A small spectrogram VAE, trained from scratch.
Training: adamw at rate 0.0024, 7400 steps, batches of 128.
Data: trained on songs of 200 made-up bird species, synthesised, often over outdoor noise, 39062 training examples, 24.2 epochs.
Rows from block 7 of the encoder of a small spectrogram VAE, named by matrix and row number. Rows with one number within an expert belong to one neuron, the router's apart. Each number is 128 + 32 x the weight over its row's rms, rounded and kept within 0 to 255. All counts start at 0. After the name is the row's rms in percent of the matrix's.
After each expert's rows are labels from the 100 clips, of 14976, where the router gives the expert most weight on average: "peak on" is the class under the peak. Only what is clearly more common there than usual is listed. The data: songs of 200 made-up bird species, synthesised, often over outdoor noise.
# router: router (encoder.blocks.7.mlp.router.weight, 16x160), inputs 0-79
# up: expert up (encoder.blocks.7.mlp.up, 16x80x160), inputs 0-79
# down: expert down (encoder.blocks.7.mlp.down, 16x160x80, transposed), outputs 0-79

# expert 6
router.6 094 [150 140 108 123  84 112 181 153 125 113 125 134 143 114  82 117 185 112 126 140 142 125 121 152 107 141  79 156 160  91  91 164 123  93  71 180 144  62 189 143 167 139  97 143 138 140 120 154  83 113 156 113 186 127 112 150 134 173 106  58 133 209 137 112  97 110 121  78 138 112 148 114 129 135 103  87 152 192 131 102]
up.0 114 [110 158 103  60  53 101 207 103 201 103 151 140 185 136  99 123 149  90 132 138  84 154 115 165 120 115 124  89 178 137  88 116 104 131 147 127 107 132 175  91 157 155 154 139 108 132 150 100 136 169 118 134  99 175 134 126 145 179  89 124  99 124 104 150 134 155 123 112 174 153 130  99 187 130 158 131 113 129 110  99]
down.0 118 [ 99 122 134 114 111 146 158 183 208 142 183 144 122 133 134 117 183 132  92 123 151 164 123 113 140 125 150 122  45 141 143 105 106 103 129  65 147  49 148  85 108  93 163 184 151 187 101 147 113 125 104 169 102 139 138 131 134 162 154 120 150 198  98 162 129 141 130 223 119 167 136  93  94  91 114 110  58 133  94 114]
up.1 114 [114 159 157 157 125 101 160 129 147  89 110 135 135 114 104 131 101 105 106 149 155 159 116  64 174  94 136 120 104 124  64  72 149 153 145 145 122  96  73 146 100 134 143  96 100 156 165 138 160 158 169 144 153 107 142 111 128 103 109 110  93 135 115  99  70  91 110 117 133  93 169 117 106 189 158  96 149 128  88 118]
down.1 112 [130 122 167 141  82 148 102 102 122 176 171 163 133 116  74 109 120 134 214 124 134  95 141 107  92 178 153  84 159 141 178 181 186 106  94 195 172 135 120 158 121  92 114 154 119  38 119 145 119 115 182 120 117  90 115 157 149 130 137 110 115 118 152 155  60 116 100  33 105 156 114 164  83 142 115 142 164  72 133 156]
up.2 075 [ 99 166 123  63 111  88 206 151 164 110  81 131 144 123 109 118 147  98  75 140 141 119 110 195 131 124 117 110 105 129  91  75 162 106 177 146 174 126 195 100 122 167 140 110 122 131 123 158  95 173 130 157 144 134 197 159 131 150 109  84 120 139 102 117 104 159 131 160  90 159 215 121 171  87  80 133 137 158 124 109]
down.2 074 [128 153  98 139  92 105 116 212  94 189 220 124  63 127  82 116 176 110  83 143 149 162 120  69 143 176 202 100 110  96 153 180  89  78 135 131 155 123  87 119 100  88 115 173 132 182  98 133 107 119 131 155 136  85 109 115 198 118 168 120 131 197 147 179  91 131 108 126 131 127 128 140  78 129 137 116 133  80 107 148]
up.3 093 [ 88 129 170  79 123 131 235  85 171 109  84 154 126 125  95 135 104 122  89  84 146 175 129 147 152  97 122 114 126 111  87  54 136 144 113 137 174 126 133  78 130 182 153 103 124 157 160 175  86 132 137 132 138 108 195 142 123 155 100 109  93 150  80 123 109 103 129 168 154 144 231 102 170 140 116  92 157 146 150 122]
down.3 093 [129 151 134 166 127 119 110 122 127 176 178 171 104 143 103 101 157 118 176 143 119  75  83  90 102 186 128  62  99  63 162 202 162  87 113 162 133 102 108 204 118 148 124 168 162 109  75 159 115 103 101 176 142 124  94  88 153 114 170 147 164 128 153 159 154 163 159 126 108 131  86  99 143  79  90 129 157 144 122 145]
up.4 119 [128 157 144 153  66  96  96 105 131 118 132 156 141 123  94 107 119  99 137 141  79 151 105 145 182  94 156  80 166 181 100  78 127 140 120 121 129 165 111 147 104  93  81 131  82  79 145 114 207 155 155 143 163 166 130 120 153  85  89 110 129  94 103 119  93 106 127  82 174 113 145 145 104 181 193 110 153 108  99  92]
down.4 121 [112 130 117 127  90 137  77 147  91 123 161 154 154  95  96 149 139 134 160 130 130 143 151 127 131 102 166 140 141 162 121 114 122 148  98 160 183 108 147 103 135  47 103 134  92  78 126 141 145 123 152 135 172 102  57 154 168 110  97  78 124 156 131 110  93 111 108  80 132 109 141 176  36 184 155 109 132 116 150 137]
up.5 101 [105 154 154  86 154  94 211 106 117  83  40 153 163 119 147 134  82 109  77 146 160 147 113 131 162 124 111 131 113 135  77  64 150 180 149 161 156 124 111 106 110 170 180  91 142 212 183 143 100 156 132 109 130 109 166 133 117 149 105 118  80 131  73  75 108 114 118 138 147 139 221 129 171 129 114 113 166 145 142 115]
down.5 087 [170 135 145  97 131 115 135 114 103 196 185 174  82 123  97  93 123 126 127 120 146 153  98 100  90 182 169  71 114  74 183 190 118  67  99 200 151 159 116 135 104 129  96 170 158  82  56 182  45  98  85 136 115 109 127 119 155 131 172 154 138 166 124 177 152 133 132 121 140 135 122 136 159 100  94 126 156 106 128 142]
peak on: upsweep; arch

# expert 11
router.11 084 [179 149 110 139 192  97  50 117  96 139  91 106 123 145 126 101  99 113 133  84 143  82  81 102 146 145 138 134  88 103 116 151 143  88  85 154 119 136 108 163 156 105  78 100 137  79  80 126 143 115 122 136 167 145  70  68  77 134 113  69 172 145 104  67 140 110 153  81  92  89  67 135  71 114 141 141 116 125  99 139]
up.4 077 [157 148 146 149 120 109 127  75 149 114  97 113 151 143 159  92  73 101 145 130 173  77  95 138 186 112 103 154 127 172 112  70 144 164  65 121 142 143 110 140 151  95 105 107 179  98 161 110 164 132 141 123 106 146 101 133 108 110 129  86 135 109 113  30 101 114 148 176 138 124  78 183 131 124 177  64 118 139 106 107]
down.4 090 [123 113 110  76 123 155 124 128 127 127 191 189 163 133 112 100 108 138 185  92 119 152 135 104  84 143 134 110 140 141 145 144 189 121  80 187 132 152 171 125 113 100 108 137 142  83 108 168 139  92 139 108 135 148 123 143 163 176  86  77 125 117  76 160  93 108 132 126 101 181 137 132 100 168  87 120 162 119 132 200]
up.5 100 [102 115 183 134  90 150 106 140 112 142  88 119 211 138 180 138 112 137 174 189 134  68 139 167 156 131 121 141 123 154 159  36 113 109 124 157 143  74 118 147 132 120 142  86  88  76 113 113 161  95 169 152 144  71 152 103  93 129 105 112 147  27 109 109  89 109 138  79 138 131 148 217 103 110 143 114 154 145 117  91]
down.5 085 [191 148  96 158 162 130  65 124  63 137 134 114 173 139 127 140  89 131 159 156 119 108 157  73 109 160 112 149 153 153 119 170 115 158 121 135 102 171  90 182 119  79  76 125 172  71 134 122 117 114 147  93 139 116  31 163 173  94 118 142 147 110 180  83 134 117 127  78 101 116  80 176 112 181 158  92 133 127 168 166]
up.6 085 [129 102 201 150 172 148 133  25 174 136  95 191 189 171 155 117 109 149 169 141  82 105 123 126 163  96  77 125 136 126 125  53 131 114 110 147 113 150 136 158 133 110 126 106 122  74  91 110 151 101  75 140 177 166 127 110  87 136  64 125 149  70  96 115 161  91 169 163 185  78 124  92 124 127 152 136 170 164 115  91]
down.6 093 [132 137  85 113 162 135 115 131  80 156 100 130 122 103 117 144 142 135 115 125 164 163 136  98 104 154 144 117 135 152 116 189 114 117 113 124 107 142 162 164 104 144 121 109 107  85 116 145 104 129 105 127  55 125  90 190 143  93 124 144 158 137 146 112 145 233 120  82  46 204 174 144 174 131  71  93 112 163 164 158]
up.7 100 [134 133 164 124 147 128 118  94 130 102  72 139 219 104 220 131 106 121 129 180 137  62 134 144 166 107 132 162 105 139 151  54 112 120 101 191 139  95  93 114 105 112 140 106 152 163 143  67 110 149 162  84 118 107 116 125 117 152  74 110 146 108  94  41 124  72 117 146 161 112 126 182  98 116 122 100 146 117 133  65]
down.7 102 [170 108 105  97 172 132 121 154 141 151 128 127 114 107 158 117 100 145 187 109 127 157 124 129  72 143 169 138 148 117 132 151 157 108 122 167 160  93 149 159 115 108 103 134 147  85  91 173 157 118 114 131 112 180 138 121 169 190  77 157 174 101  79 104 137 114  91 131  69 211 134 125 110 129  87  76 155 106  96 190]
up.8 084 [149 131 158 122 250 126 136  93 122 170 100 133 152 185  44  85 137 116  83 105 149 151 104 119 117 148  53 127 167  98 116 209 147  62 116 114 139 118 140 124 170 162 101 109 101 153  65 162 138 120 100 107 148  71  73 106 125 172 108 137 133 131 175 159 108  76 190 115  96 109 168 149 127 168 171 133 175 170 134 160]
down.8 088 [121 137 108 152  83 130 190 168 161 111 136 126 136 120 125 114 178 134 116 212 100  90 114  88  98 129 113 102 109  88 152 142 124 122 145 130 107  82 110 134  84 120 183 172 119 171  94  89  89 137 189 149  55 154 124  92 134 127 150 153 143 174 152 123 146 176 146 113  98 162 112  76 123  47 100 146  48 178 134 112]
up.9 106 [151 107 142 144 102 148 129 145 169 119 102 119 216 141 174 147 108 146 165 164 157  65 142 117 167  99 119 149 113 148 149  43 117 130 108  83 165 118 102 130 159  68  74 124 132 110 131 110 138 116 134 144 118 137  95  90  90 133 115  92 170  90 135  52 109 123 145 159  97 129 110 188 118 115 131  61 112 148 106 114]
down.9 108 [130 115 134 106 137 143 146  60 153 144 175 193 140 146  96 134 106 144 222  90  92 160 127 139 105 114 133 112 152 130 121 109 168 110 108 166 134 149 170 173 127 148 108 102 120  14 143 189 156 116  98 145 169 167 132 160 125 164  75 113 127  80  81 152 138 123 109 117 172 151 125 117 146 167 109 139 204 137 167 164]
peak on: buzz

# expert 7
router.7 067 [136 125 135 129 123 118 139 148 137 160 151 114 172  99 121 117 148  88 158 109 113  77  91 120 139 157 164 169 129 120 122 165  86  43  72 151 132 165 149 150 132 136 129 106 194  92  88 106 127 136 129 141 153 172 101 142 139 158 108  81 170 173 121 146 125  91 145 100  81 176 109  90  90  73 125  98 101  96  80 108]
up.0 095 [ 84  85 171 157  99 147 119 138 145 112 130 138 125 120 112 145  96 160 110 165  82 126 151 132 161 134 131  99  96 141 101 117 124 134 149  96 160 146 140 170  57 143 176  95 109 106 137 183 118 113 142 200 160 125 170 126 101 119 115  90 105  85  94 158  95 168 118 130  87  71 181  58 144 120 104 112 120 140 147 152]
down.0 103 [180 130 101 145 157 100 151 107 152 142 178 174 112 111 114  81 168 110 151 134 110 114  76  86  78 150 166 101 127  31 104 180 142  58 139 136 143 119 146 191 141 146 123 136 145  92  83 137 119 129  52 134 140 151 100 142 160  94 117 147 130 117 174 191 182 161  66 124  96 117 138  56 150 122  73 106 143  20 116 146]
up.1 094 [109 152  70 130  81 101 140 172  93  68 134 119 138 128 119 131  53  91 103 176 152 177 120 134 158 130 104 150 154 189  67 113 155 184 144 110 142 150 118  99 104 103 163 108 131 152 204 114 140 154 179 137  87 129 140 137 135 113 103  97  67 147 126 153  88 144 134  32 116 172 161 157 137 140 137 112 114 143 104 150]
down.1 084 [170 121 167 147  67 129 117 163  98 200 129 147 128 131 118  73 143 140 149 153 124 114  94 175  96 166 134 164 153  77 139 151 150  67 102 146 135  94 127 161 131 179  82 147 153  69  87 144 129  82 135 117  71 156 113 120 148 136 165 155 143  85 149 174 169 146 121 123 101 167 116 130 150  69  57  93 155  96  62 144]
up.2 080 [145 129 132 149  47 146 138  95  71 144  88 104 113 124 182 137 116 131  89 144 145 110 142 114 167 154 112 134 162 172 171 103 145 140 106 107 120 146  66 114  85 114 116 132 151 213 150  62 147 116 181 110  96 150  90 129 106  80 169  75 157 110 133  81 128 120 118  88 121 119 118 151 120 129 113  83  98 139  88  98]
down.2 089 [146 102 146  90 167 135 158 160 141 159 111 176 173 167 148  86 134 130 132 124 122 188 109 182  97 147 103 117 104  97 111 167 129  71 150 137 135 148 226 171 113 231 145 122 137  89  81 204 117 107  90 140 148 143 151 116 139 160  78 146 123 112 115 154 165 127 158 147 135 181 157  82 163 107 101 114 146 164 129 167]
up.3 081 [ 94 147 151  98  60 116 176 132 136 105 100 114 199 134 177 118 146 123  75 255 102 103 117 140 195 125 109 125 117 174 104  90  58 143 171 127 132  97 134 109 120 125 161 159 124 185 152  74  83 164 171 159  48 108 156 135 120 117 135  90  95 166 145 128 115 167 143  99 137 165 163 144 155  86 122 116  95 147  92  64]
down.3 078 [157 112 164  78 127 122 161 190 145 203 170 128 156 126 118 101 158 131 127 150 123 133  93 147 105 187 157 107 114  99 141 164 153  45 138 107 104 132 191 147 134 137 150 159 158 122  61 150 132  99 151  93 158 121 113  93 154 164 162 146 166 166 161 200 181 113 104 175 122 132  91 106 128  91 134 119  90 106 106 154]
up.4 103 [ 98 176 135 129  60  75 137 152  94 104 129 126 157 130 149 112 134  96  86 194 112 138  85 113 222 109 129 126 117 164 100 134  50 161 134 118 171 124 125  86 109 115 104 127  90 199 150  77 131 169 180 158 142  98 110 144 170  98 114  99  93 151 138 131  93 145 131 106 150 117 152 164 118 160 154 122 118 132  93  69]
down.4 101 [141 123 164 154  91 139  97 214 100 189 154 138 151 129 154 107 188 133  80 169 125  96 120 162 154 142 140 150 114 120 167 142 102  68 161  69 139  74 136 143 124 151 122 131 130 175  68  94 172  85 190 147 169 130 148 108 164 100 141 142 123 144 168 177 145 107 143 132 115  86 134 109  78  94 142 117 125 111  87 122]
up.5 094 [ 59 119 105 124  51 154 156 126 122 113 114 104 137 114 152 160 129 159  97 170 116  94 151 112 138 136 133 103 138 169 128 148 112 176 143 100 138 159 123 127  90 166 170 127  89 146 158  97 102 120 146 151  72 118 135 133 107  86 157 128 107 114 118 137 120 197 107  84  86 134 153 120 182 112 109 127  82 123 124 129]
down.5 098 [172 124 146  93 144 119 178 165 117 138 146 128 163 116 162  82 163 132 111 148 151 153  78 128  88 156 155 104  96  60 118 158  90  65 156 109 160 122 192 133 154 163 122 140 172 137  75 139  64 131 101 154  53  99 123 166 158 159 144 172 150 139 142 163 176 203  80 146 113 169 124  91 156  69  70  81  94  69  95 135]
peak on: steady whistle

# expert 13
router.13 067 [118 140 105 102 125 108 115 129 139 126 127 143 133 172 119 103 160 103 146  55 175 158  81 117  56 160 179  97  87  89 136 128 144  86 113 134 136 155 149  69 177 119 131  85 167 126 105 218 115 133 179 166 130 176 147 114 126 183 105 128 138 130  86 163 160 140 162 166 174 159 121  95 125 137  86 147 147  69  89  93]
up.0 083 [ 27  92 175 125 118 149 118 101 139 143 115 115 139 188 173 124  93 159 166  66 116  95 139  92 143 121  40  80 109 127 155 120 151 178 123 144 119 145  68 121 113 161 109 115  98 140 165 103 164 103 181 154 104 147 205 103  71  90 162 167 114 106  87  99  60 121 215 145 179 154 132 121 133 103 157 171 140 229 173 129]
down.0 091 [138 112 117 155 157 133 113 146 142 168 127 122  86  85 147  99  99 141 148  70 124 123  73  65 102 102 206 150 114 112 160 136 116 189 103 140  72  96  81 161 122 114 156 107 104 176 127  81 159 155 103 125 121 118  90 183 179  87 131 128 148 122 141  98 147  87  60 159 130  83  95 134  94 105 138 100 119  50 148  71]
up.1 091 [134 145  76 100  63  98 122 166 143 118  80 103 162 131 186 100 171 110 126 150  88 111 103 143 138  94 117 177 135 151 123 117  62 154 131  94 117  91 108 123 103  76 115 101 140 168 125  51 132 132 171  72 118 128  38 125 145  95  88  71 155 123 157  62 131 121 151  91  86 145 132 137  96 155 117  81  68 127 101  95]
down.1 093 [144 115  59 107 161 144  84 139  68 166 147  88  81 145 128 131 163 151 130 106 201 137 159  66 108 163 153 142  96  71 121 173 130  66 139 128 137 132 190 170 185 155  88 136 139 103  57 193 141 108  75 105 169 110  93 119 131 139 117 115 159 140 170 133 160 131  99 146  68 112  92 161  99 157 134 113 139  99 118 156]
up.2 099 [113 151 146 143 113  86 151  99 209  98  84 167 172 116 176 114 136  85 172 124  66 117 105 125 178 108 148 131 118 155 117  72 112 180 124 130 105 139 142 130  65 111 129  90 158 124 183  63 201 177 206  83 151 166 123 128 172  84  67  56 112  83 107  89 111 101 131 125 175  89 152 102 120 175 129 122 112 134 115  94]
down.2 106 [154  76  97 158 122 155  63  69 111 203 187 139 145 157 127 100 119 161 162 114 162  93 120 108 121 146 151 133 141 121 158  94 111 124  70 158 119 174 115 150 192 110  94 149 133 118  97 139 174  90  92 112 219 154  86 103 147 134 140 103 164  91 139 138 137  48 130 141 154  46  97 124 104 173 162  85 168 126  89 145]
up.3 078 [ 87 108 159 141 135 123 164 131 154 111 100 139 111 197 172 107  87 121 128  77 135 172 134 156 174 116  33 102 111 140 103  99 178 158 142 101 139 116 112 137 110 124 130 121 158 134 170 153 179 139 126 166 124 172 179  53  85 137 139 127 133 105  51 112 116 126 240 159 139 182  86 109 127  89 157 134 140 255  91 193]
down.3 077 [121  93 192 165 194 150 141 105 119 138 126 164 114 111 114 137 128 183 119  71  98  94 132  86 194  85 148 114  99 152 163 108 103 188  66 150  86 162 117 111  67 135 131  78 124 156 143 119 147  96 106  79 149  95  91 145 122 123 133 149 141 137 143 113 161  60  96 141 163 155 129 125  85 152 172 117 153 172 145  71]
up.4 105 [ 99 157 151 136 119  95 134 173 149 119 165 120 153 196 159  87  91  94 141 127  98 168  92 142 185 132  52  96 104 119 103  91 137 141 153  92 146 168  84 134 131 126 141 129 143 165 158 146 165 162 131 135 144 173 148  61 121 115 131 138  97  77  54 164 153 147 228 174 179 104 115  80 146  92 136 144 107 251  81 183]
down.4 097 [144  81 152 200 161 120 100 124  95 158  63 139 145 120 164 124 123 166 125 117 150 114 109  98 168 161 136 121 122 147 125 127 116 177  90 101  95 157 128 139  88 142 126  71 130 189 128 107 175  99  96 118 145 126  74 105 120  79 159 104 166  82 159 108 140 100 145 161  91 104 107 122 116 157 176  67 127 174 120 104]
up.5 082 [ 66 118 143  99 142 124 152 138 144 127  76  81 108 188 171 112  62 140 127  75 159 144 116 128 156 114  43 134 103 124 141  89 187 160 143 120 122 147  78 126 105 140 120 121 132 171 151 134 166 102 172 102 113 150 202  56  90 139 127 160 141 119  55 102  67 108 213 161 127 188 139 126 140  95 148 147 129 224 104 162]
down.5 076 [111  98 160 147 167 184 132  90 148 146 120 171 127  95 101 115 108 162 156  84  95 147 143  76 138 116 174 164 114 158 168 126 125 173  96 148  45 110 130 117  80 116 133  57 122 168 158 109 155 104 102  96 135  91 117 178 174 129  85 141 178 152 138  71 157  87 117 116 160 112 118 137  85 148 151  94 141 161 148  58]
peak on: no call

# expert 5
router.5 083 [125 145 101 124 158 120 128 147 115 162 164 118 133 120 124 128 113 103 153  44 118  83  83 128 114 184 188 197 105  67 155 158 148  86  94 149 116 169 172 161 111 150  86  88 133  54 106 143 104 163  98 110 178 151 110  49 124 123 125  90 167 131 125 145 144 105 155  64  71 161 117 121  87  89  82 144  87  59  89 151]
up.0 144 [ 72 140 121 131  93 122 130 133 147 130  94 128  99 166 172 133 141 115  70 179 103 145 127 151 194 101 114 118  96 203  90 130  98 149 190  80 175  84 149 110  80 109 173 120 106 137 149 115 177 139 133 183  94 124 160 119 133  81 137 113 148 119 138  99  91 165 146  76  93 167 170 143  98 151 161  94  99 132  74 110]
down.0 140 [170 138 104 117 142 120  97  86  93 151 105 148 120 127  79 125 154 113 176 145 146 121 137  97  55 173 131 114 166 113 121 141 184  64 108 167 122 121 178 185 188 132 100 140 186  50  84 166 125 139 102 145 139 122  42 157  94 122 130  97 134  94 174 130 115 165 107  82  68 139  91 151 146  99 130  95 158  92 119 157]
up.1 096 [169 183 125 157 115  76 149  92 112  94  99 134 126 157 207  73 106  84 128 165  97 103  86 119 169 136 143 115  92 102  92 119 150 116 136 145 135 137 169 146  87 189 162 106 196 121 141 125 149 183  73 129 148 145  90 125 170 132 130 104 136  88  97 112 195  98 139 147 152 111 103 105 132 137  99  73 161 124  66 109]
down.1 098 [120 102  97  98 124 121 141 122 162 165 176 222 170  99  96 104 123 140 182 121 125 158 118 104  68 127 210 152 197 115 132 108 125 111 103 151 109 135 155 149 128 123 117 141 119  99 125 128 175  90  97  93 147 179 126 197 237 130  86 100 136  91 110 182 142 103  78 101 130 129 149 127 177 126 100 104 131  40 127 147]
up.2 086 [105  98 150 124 123 142 152 136 126 142  72  84 155 147 192 141 141 161  73 147 153 190 132  96 192  87  79 125  89 153 131  83  91 139  79 136 111  83 117  94  99 129 155 107 157 234 110 105 120  95 140 116 130 132 147 120 113  93 116 110 127 168 123  73 152 120 144 171 141 107 191 131  87 155 147 132 124 153  99 108]
down.2 079 [141 128 165 108 127 116 109 189 152 152  82 119 117 130 141 113 187 105 130 133 106 137 112 120 124 124 126 146 109 100 144 191  71 107 117 139 124  83 194 126 173 150  94 112 135 108  75 121  81 116 121 174 203 166  99 117  86 138 101 125 147 131 141 119 153 119 133 156 140 127 138   0 131  86 106  98 185 139  77 126]
up.3 092 [ 89  73 127 119  88 181 133 138 102 106 112  91 155  97 122 159 167 175 109 203 121 112 182 112 147 135 133 121 126 160 117 174 115 102 175  99 165 138 170 113 141 150 170 120 101 127 126 130 133 114 167 181  90 100 142 140  92 113 155  75 112 120 171 163  98 187 132  59  74 144 163 104 127 118 107 140 145 133 117 126]
down.3 096 [163 144 139 115 156 113 134   0  85 130  86 137 110 133 126  96 158 112 151 119 144 116  77 134  79 123 175 116 195  77 154 146 137  86  80 199  80 132 166 154 182 154 102 161 135  90 107  99 103 147  91  75 155 130  95 143 125 135 122 142 164 161 148  94 105 152 101  52 153 102 112 166 109 157 125 121 203 104 141 101]
up.4 093 [113 111 160 102 125 147 168 109 121 136  66 126 149 167 194 144  48 155 121 105 143 153 136 170 175 106  89 155 159 166 120  92 128 167  79 181 113 146  79 116  97 133 118 114 112 153 143 130 148  89 165 106 120 134 131 104 115 144 100 118 137  86  68  59 137  89 143  88 104 164 124 212 118 160 151 112 168 149  85 125]
down.4 097 [174 130 164 155 142 134 126  91 113 121  82 182 172 129 110 134 174 133 166 133 114 123  93 141  98 164 137 111 115 128 109 121 118 115 154 127 131 140 133 175 136 106 107 139 169  72  92 141  99 116  53 187 119 174  99 190  55 126 140 140 122  93 159 131 145 193 114 101  99 167 141  98 187  75  86  79 158  91  78 134]
up.5 109 [112  91 143 131  84 168 143 121 113 128  95  87 110 108 185 153  71 168 103 157 148 155 164 129 180 144 120 116 146 195 105 131 123 152 118 135 127 122 128 119 100 148 158 130 121 124 177 130 134  93 159 147  78 138 127 102  90 110 158 120 114  93  96 104 120 158 132  55  90 171 139 174 160 138 113  72 129 120  94 127]
down.5 118 [161 158 148 114 146 117 135  62 107 129  83 150 118 153  58 105 150  96 180 146 143 101 132 107  25 154 124 107 168 114 138 156 168  86 136 160  85 123 173 191 126 162 142 146 143  50 105 137  92 143  97 152  80 115 119 166 110 141 143 156 121  90 172 130 100 188 122  65  79 170 112 125 148  99  84 132 172 132 157 154]
peak on: steady whistle

# expert 10
router.10 075 [132 157 122 138 129  91 110 128 125 151 124 126 142 118 116  82 134  78 199 139 128  67  80  90  30 128 172 175 159  84 164 155 140  79  74 199 131 145 206 167 169 102 103 136 127  74  74  96 117 114  99 104 149 182  85 118  96 145 133  83 186 162 146 119 136 111 139 100 107 122  85 108 100  95 116 130 112  93  69  68]
up.0 119 [102  87 113 109  89 167 147 149 131 113 107 107 112  96 102 183  78 167 149 122 115 104 172 156  86 115 139 168 164 179  97 122 152 162 139 113 100 177 110 124 108 144 178 114  96 113 179 135 139 122 172 102  69 114 136 133  92 139 112 131 111  73  98 103  69 127 106  71 101 140 132 133 154 134 143  80 104 115 119 145]
down.0 089 [160 138  78 137  83 110 126 141 127 155 133 157 114 104 109  79 127 108 187 149 114 139  91 105 106 170 198  82 174 105 146 147 177 101 112 127  77 151 125 179 168 131  60 158 150  58  92  95 170 140 120 126 114 224 121 143 165  76 149 129 179 109 155 121 122 158  79  82 144 135  98  92 142 120 148 121 128  63  99 126]
up.1 096 [120 144 160 113  87 106 125 165 127  69  64  98 178 119 181 125  98  94 123 164 167 134 131 198 136 105 148 183 111 149 101  55 131 158 157 138 145  87 114  92 117 119 153 106 136 163 180 119 130 172 175 111  70 154 132 123 139 133  85 100  95  94  97  97 102 156 134 113 151 167 167 166 128 102  90  99 118 126  84 127]
down.1 090 [145 113 103 136  86 147 120 159  85 198 109 143 101 117 184 108 157 128 135 132 144 117 129 123  68 181 186  89 175  65 187 165 155  89 103 173 149 126  95 162 130 114  96 159 154  99  86 124 142  82 135 144 163 181  82 151 211 143 123 133 191 137 117 119 148 161  72 148  55 143  90 123 120 101 137 108 166  67 112 156]
up.2 109 [ 87  81 110  73  58 178 172 153 158 128 180  99 182 116 123 166 150 181 126 150 133 147 169 145 130 124 132 121 170 188  85  94 141 130 115 109 113 160 123  70 155 110 142 169 104 153 160 122 123  97 192 146  86 154 150 117  75 183 121  80 104 153  94 160  84 143 128  97 184 161 105 134 149 145 162 119  69 141 103  98]
down.2 114 [114 151 111  98 102 125 187  67 180 137 152 194  75  98 124  93 151 134 152 105 133 164  87 137  83 126 170 104 202 111 132 116 188  86  87 175  94 113 142 104 113 137 117 153 166 108 127 146 134 130 133 127 141 224 140 149 190 159 125 112 149 167  94 136 116 142  94 139 131 189 111  73 133  87  97 120 159  87  88 143]
up.3 095 [110 132 189 124  85 129 140 152  97  94  72  96 163 119 194 141  96 123 127 160 190 116 132 164 120 131 138 191 115 140 132  19 135 137 135 192 144  76 101  91 110 123 147 139 141 131 174 143 122 146 145 121  82 133 134  97  93 142 104 108 131  86  77  85 106 146 130 111 114 161 162 198 123  58  82  77 142 123  88 124]
down.3 104 [142 119  86 128  69 138 123 163 136 166  92 165  84 125 188 126 161 127 118 116 121 110 118 181  73 144 158 126 140  99 180 142 176 102 120 159 156 117 154 136 144 100 105 139 166 100  74 149 117  90 105 129 116 181 121 142 129 170 124 117 215 109  96 109 167 163 120 137  56 198 130 136 144  42  75 133 144 120  90 143]
up.4 113 [100 116 210 117 130 143  98  94  94 103  42 131 144 110 178 146  96 141 117 132 175  76 151 166 142  96 142 173 115 152 168  94 131 143 107 149 149  72 146  96 153 142 112 105  99  58 146 128 116 113 144 153 127  93 124 131 115 105  99 101 151  89 120  40  77 125 111  80 100 142 191 214  60 134 143 112 141 121 132 111]
down.4 095 [146 147 149 158 123 132 123  88 149 159  98 156  92 163 194 111 118 112 177 138 126 109 128 145  59 153 113  94 133  55 181 138 198 115  93 184 120 114 108 171 149  73 115 132 169  69 111 152 153  99  79 108 154 177 147  81 101 134 106 153 189 102 101  66 169 138 151 154 148 134  69 124 131  68  87 130 142 163 107 129]
up.5 089 [126 131 128 114  67 132 116 199 149  80  89  61 157 115 150 114 175 120 108 156 114  91 126 179 136  91 156 198 143 124 161 125  98 138 181  74 136  72 188 101 169 165 137 105 102 138 120  88 127 127 185 139  89 109 137 146 124 119 112 127 134 124 172 113  93 190 110 111 183 148 130 147  98  96 121 116  80  95  97 119]
down.5 086 [135 151  89 184  82 123  95  91 132 173 144 141  60 144 125 110 139 128 155 149  95  80 119  77  60 133 145  68 168  60 168 186 171 135 105 143  99 107 144 185 150 114 122 149 119  57 110 103 147 113 130 142 197 173 148 135 110  83 125 126 159 117 166 122 112  85 139  70 147  74  61  90 112 125 163 166 115 123 167 139]
peak on: steady whistle